Rows from block 3 of a small image classifier, named by matrix and row number. Rows with one number belong to one neuron. Each number is 128 + 32 x the weight over its row's rms, rounded and kept within 0 to 255. All counts start at 0. Numbers have three digits each. After the name is the row's rms in percent of the matrix's.
After each neuron's rows are labels from the 100 images, of 14848, where the neuron reaches its highest value: "colour at peak" is the nearest of a few named colours to the mean colour under the peak. Only what is clearly more common there than usual is listed. The data: rendered made-up planets. In brackets: how many of the 100.
# fc1: MLP up (model.blocks.3.mlp.fc1.weight, 320x80), inputs 0-79
# fc2: MLP down (model.blocks.3.mlp.fc2.weight, 80x320, transposed), outputs 0-79

fc1.260 103:139112125132143071217131107148089147136108087141128095107190125161081148164137141156109087132192150147165141134088109077096086138093117138140103135124149117137114098038148108118126153080096118079165083103104112123153195123087148104200135112
fc2.260 104:176164121122091125117148120120134102095173148086115109055137182103138087153145128179152095135125214168158163184111124121158146113130095131135094185089141102148116133126197130161152118100117143150119058138140136099065115157188195155151144147
colour at peak: brown (26)

fc1.35 065:114166108134121164123107135111065121143124119143172166125145138074151140101197102160047114112128110138153134072148149099140204131155192153115118080115101114148111051110127147132125103135084138116073134122171126137086163170121136041155131174
fc2.35 075:146101092103143159187127204117204121162100121148098132146150138175112141093126137093165163150116112094119181167094117116103069136102109075120218087098122154107122141103149123107168153094108087134141122133101118082053103170112108156167104101
colour at peak: brown (40)

fc1.291 076:112139125141115109162152138128177093141114138155109113041118132076123085093127129121113164111099147128184134083138114103147176145134139179155134075138176092127128158136132132234078108103123171064134144140121142077085144142103201102172164157
fc2.291 083:153156126101098160164079136090126125133096132118111115167149140105093214193104166167150153111111142159068160206069127115140077134104115088090071145081136193082106160120161121113134163143081101150099077148126136127094088109142141142130108145
colour at peak: pink (56); brown (26)

fc1.150 109:104095123073155143161109147070142100162108198123064127142103081143086186168141203149206138122158135116140152093152083151071092129092164086137131119096112120156125140144141108059155160122141162149157134119089151097144101114142075138150095103
fc2.150 097:077158125141140170099124135101083124139109112171125092103102223152128101102093117096121129119145096198167134165090128131136094085112150131094149149191121145141109091116067132146090140136153088096141084050075166184153158146124116077090143134
colour at peak: green (43)

fc1.174 068:170164151160062151116133107117201139111137147125130117037089137162059117160071130161137135151143212054131157136154112126089130116174199127094150119125156113154121076136124132078153139127113097129150100158139182169115129111092135135132111125
fc2.174 075:106108112110157118150133138108092119147110064184137119176076115124107148138155132123137125100166056126108096171092123157103171131092053136154117141143091146104150152090167104144098186142183103087119146060103077059146079144160150166170159110
colour at peak: grey (38)

fc1.299 114:150073124162120145132149096143144138118098090118204130199091102097154104140075094139055103097140139125128137156186091075189122158111151119098139073066118155115184173135093157079090099111115112131128160155107124153143147117078112173145101101
fc2.299 110:134128118154151140088133189075118155146147109169073117143111132200168168128095127120197163069126068166120114138104125107105143119111199093111084102196091112126097086146105162167146144136127103106099061102092143187134119103152113122117176126
colour at peak: green (60)

fc1.185 116:144161118138087141128076135131134172114141124136095142156108126143123044066124103144080195115146139124094164134055139132162055115095083101105146087142084111111155156181172153058148113111124138140075167170087139128165115161133102129177130095
fc2.185 104:108140135117213149163181071111121154118128154092124119095129126158146164102121164143087088119096149183098138079140077091089145122122196149125102095074125109158158124066108120113124121080109129164112131116144102152092127158107163082197212121
colour at peak: grey (49); green (27)

fc1.229 083:121104091091107129119149118193094143104172144128141124150135080201128061146172111136157168097083134127161166104126155099133145113178148151117132095082070165137140151109124092116122147150125121130161158150101097237090124081123167132075153071
fc2.229 087:130173181166140137180121096074139087086188086138148153120080146097104131130112106124090081166188107079130127139122152143146139120140118100076144167097098166094128171122078137101121094132146120138073188170164073163067073109134165157131143123
colour at peak: pink (44); white (39)

fc1.41 102:173126172126191185156130101158141161171114102128186115077150195140123176168131150178164111115088185140049147126105139126126096164101108155178092125127128129128086064099159135173088138120145101150155103124153150168142089073123150094113144144
fc2.41 103:127110172128143084087162090089139128167118108122126104137141114160154095163143092121104134194102119156146142188162104151122194086065181153110184141147099143108200076122106075091100162133146125111075143104117104134150108121186140187188133121
colour at peak: grey (81)

fc1.271 084:159206079137169111145114127143182136062140166079124092188101131169122085171106074155106129136111077102098154088132132126124137163144142103149117127098118126125081170087106087093102146107129141081170083088105085111122101178097167095125141067
fc2.271 094:170144096135112148079166113120148167081177143191180202133144141085110149096096157142107123137142146127163113169148129134094130082119124102134074144154150135088082106170170143168103088205100105134165138172106132193102127096146159140177101179
colour at peak: grey (62)

fc1.296 077:167100110130143125170110151070114132104125076140115131092127167176133121126163107109155186050139126120130125130196068100118094108197108141143153134105156143209128119139166113176080144130118118088148184061151081139075127123142164165115145162
fc2.296 090:088129091105080145204147180132118152127104127237124071162116076099138120123121124102106103132139122112084138124104186154129159143150182126203124184089127136127144100096132129135073106109098086120119063120136117124099122151116118115077178088
colour at peak: pink (56); grey (30)

fc1.188 102:104138113181173109115151132129124091113131121117158119138126077062161143144180082159151156099096126139067102167155099119112094156112163168187115105136055111140152100124122200067089098101132110126142099098171172132100093133206163144124104171
fc2.188 111:131089137090141166110177160087110126098129102183113131181157106135119143190096109140147069166169153169138135057149125097146098171118171073131101150126174104137112167188188069181120133115124134113143141163107179092175113147094111152157167120
colour at peak: pink (46); grey (43)

fc1.79 084:094077092056096095125150121108127096130098166133152151181184165143100135106153134137135127125128130137127215162118112090108131151087173151066119093114121194103132197138129115101071115046112147173108125120192106120135100123126171145144148100
fc2.79 089:088073129158149138050128157171126093127118109128136133071115126113081104218086062157087073126138132149096136119087124158129166121116144160113151124123114107138159116151118144104087087142147181099134149115130172187197114131156067137062139133
colour at peak: grey (28)

fc1.153 114:105107159111187147095121206126076181108134125107132127076149115130079134095114097085154061156148121143098168150084147087133133160134175173110137121140111081113142146104180151091145124133080182099127148123132117080082090142148089172126206163
fc2.153 119:158143140138092072181133060148133180135151113175128130174076137128107113083167135116122177090136081143169122139190147120108126159094097062159148098132129149093054092114064146163098117198132087130153124119125149140110140190093120130131089127
colour at peak: brown (52); grey (47)

fc1.221 115:190154113166112146153088116170175147112058153113123139080169137114082089091161151168089139137115103153146191092148127152116163109186155135150192145132188167150132162114088099115132126125107112145127154152154135147080155095192182081101142174
fc2.221 114:133141110144169088116179172085116090120133118142135187155124114167113108145110122115150177116139130101165155092095100066140166150168097162083121159086101125150155135082147144104192124201179126156147098167085120165220119082105148139079113124
colour at peak: grey (95)

fc1.295 097:085154148054147112130090130137119124138144116113110099091106154103141130140090132140076141143080086175087111144141136106194111087128055089154174128102143201160138094115161117148119126145073118127160127135195114078119131183159055146137084175
fc2.295 094:146089103128142109097185146160118110121152199105144103140141173152133139106136142103129116082187138055178098129080150108054159149107170176029130168142133084102105137155105131105119112164119128153129105160090133156155122147074122089105069129
colour at peak: grey (79)

fc1.119 073:160116147090109126160108102158108191164162157140147117098130118127080080099053179106147094121172155117145194103107150133077164106157123118087165136086139133101102098078100076127130103154107118149108144186109181197165166107081110131131170096
fc2.119 070:070106112083088128112126099069087105109109128161126089156088089132101135118124055110170156132149082103095084104167100104099124131062128156193103076111169137133125117157176109171089132158152135070139148128044111079145122151128103166154119129
colour at peak: grey (74); brown (25)

fc1.3 064:096114099052106153137111127156155137169125119110148063110108160120086134129160152135155149085164159093126144088124098107145152169111110153087084122174169057133104101132166158161195146062106099154123155083137126167151155169108081149150135051
fc2.3 069:169069185167166142129104162081128169099182137108115134150129088083097124154173111135120104120108177137150124185129134112065108098089082098143165160138124172131177074089126112126064113144193145117162149124123119157112107066135138052131138098
colour at peak: brown (41)

fc1.273 093:153142181109144149164091162099149157083185174132132149131110128121116107120195188107169107096141143108120140214165139100190144115106092169095120147080148113087170163155148155137135097167150090117085099158131100150087164202128090129126112090
fc2.273 096:109118187076146102154093143162104169102156146115132158092199084116133155138141140071115177137100165125137101148091113058085099133119129088089080074131167120174059160096100145155130180144174102119168133095093135118142121123201113141144157117
colour at peak: brown (71)

fc1.268 077:135100163200148143192118150122114182135104130133107130136195079137165082122134160066172156088158134115126170103075098085150112080163125143158116144110164121068114157128146086097119176158156113104126180077137128051144101145118132163117132079
fc2.268 079:108139117118174097121169111140155128114081177096140033117084111084144124101086137119107178141079098117159175173139160078127158211134111157119108122137114159104122136086188128127143068087122069138144084146094096163101137125122121086181118140
colour at peak: green (29)

fc1.169 092:117099131110107077128103080092145109169155095089145149032168171076185095153130148127103150115071153110089150116137114142143172124130133171159104087121137181107103134118142137112068141126076108144148119129081145147100105187164151122123193198
fc2.169 100:088111125150128118204085156178119166138074135126127101137128120129118121128094115107144137135152117165105145146080131149102097138101103063120109068075160159168195127124105075158149141133116162144124216071186156117082118091186116174144158106
colour at peak: pink (71)

fc1.115 085:134125175159148139112107129107109135161139086047121095095181158064134132145123122139150099119161064116092129144086192173132089144153104154146093150138118120131073069090151100144096090156143106148087118133171119137103096126070218127095131177
fc2.115 091:133190141125159140103140096166174171100144106187139124163122117166123153129198150147126189122108159142105055136188111152110101106133176148123067102129141132176187114120121083135118114083131129148129114160097163132109123053190089138115140060
colour at peak: grey (78)

fc1.264 115:154159108183140146117095132187113188123103076157125101128199197139106141123111084138133120102051114113109140122089150095186098111128114124168179110125082110137117093131197152184127135072136096093095118149113128124103153119151193120127185156
fc2.264 101:094128204133128150099122118128137091099131119111124181118131077142130161144126112110090105131169079163115157174127079182131164100094176104075133172140132149140156150078036148107115080096075136096103142075104107130132118132074098160127079070
colour at peak: green (44); grey (33)

fc1.241 121:142167202177162097118090104171166116139111141154116092105137076142092130045114092104128146143145139176152145081118108164150098108064102132130127100110124106107169147150168137067089160169175180105104175079129102155141178132138106095175117102
fc2.241 114:145141070150145139179124125124124191118141106153169082170115155114173110168105139072139156100149134174114152115122117138127112138080200093112135091099075131111167141114152156137195160110067076163130132141125133095056167105084056122127084112
colour at peak: green (26)

fc1.82 109:130097126162159160119093171164118047140115069129076138150128158130167130120108131089122161172131135210152112186135099142109122133121136100158084124151049142099105156163136147099072059118182147122150088109131147110159129168158104097184141088
fc2.82 089:124172074117185130109182145097087093137155161193083115138132135156198160118072161094104120146153142120079156064158103095124073127108192123117194152135143136140151154150072104074107131136092098156093112131110153106130159114094148167100095121
colour at peak: green (41)

fc1.306 075:121090046106104117125069142079098149120089098108126124071159157072132122148163092088114188078114120096188120112161148119127127127170097124185060127155158143155091079156134139097149136067147116166091083116107129102129117141099182131092148102
fc2.306 082:131136088218159105126119152142154154152144125134100121192152123189157153145113147092129141114101119138108184117145165166134119153154125104115116193148062132188115117149135061176133107115101178155142134081120065081061120085163108089101147111
colour at peak: pink (86)

fc1.258 093:102128089117130089153054175199138142059147088137156121099133145127080138164156133176107094128120049197169125106161152163110094104164118144186134089120190138117144163062079123140122116128096122154174170155124095118126111128152129141163110133
fc2.258 099:142182133102100055126145092090162112087115097142118105151093124107119058078156100108134129101086130089162188100115134078174158171174116114071106113173146134146156090087200136167120151135142162151152117102139164160124095134122162181108174163
colour at peak: grey (86)

fc1.50 078:151117120096140211112075087114142135106117094150138193140153156129134047126079112080080175157179132136070134103114120087107180112104147097120153139175138075189114133114130171106117108143137167146105151083114136065125118162156109131103072144
fc2.50 086:139090156157162095130163162113173084148158151077177159148144130118131124156170126148148072147125114114197055092105114102155109159077104157139136061084131196157121149109148132162100136163140124170116119148096141176111078167066179117151136091
colour at peak: brown (40); grey (37)

fc1.189 094:128135152158190123126176140150140110143141137122110146195154135138104104184145115131140134119085111157137099119101138073096165108153179134203095123074117151103089156142151131132131160078067102110140106118085169130038115103137213187139100160
fc2.189 092:100160134143130170131081167082177209090150143109172133089162076092161090148100084152143098165112148084111096167119134147103144127154122116074075154151084112146130123081105140129170087121104186138083177157149109141138115139141147075151178072
colour at peak: pink (67); grey (30)

fc1.36 103:140157156092176150151153153120099047099151170169144068086075198135155132088103139126185178102124150135110153106077106130135134141130138108131141068144127156126105118039088165123169130125112109100124150153112096080064163139134132136172125088
fc2.36 126:091128061153184150145086126155135183106052092120123071157139141090094128155052182108127116117159112128108187132219143100095153155110118132131115143120132157156135106141200092139130100076091139121163108082159144158096142163136142122149137107
colour at peak: pink (88)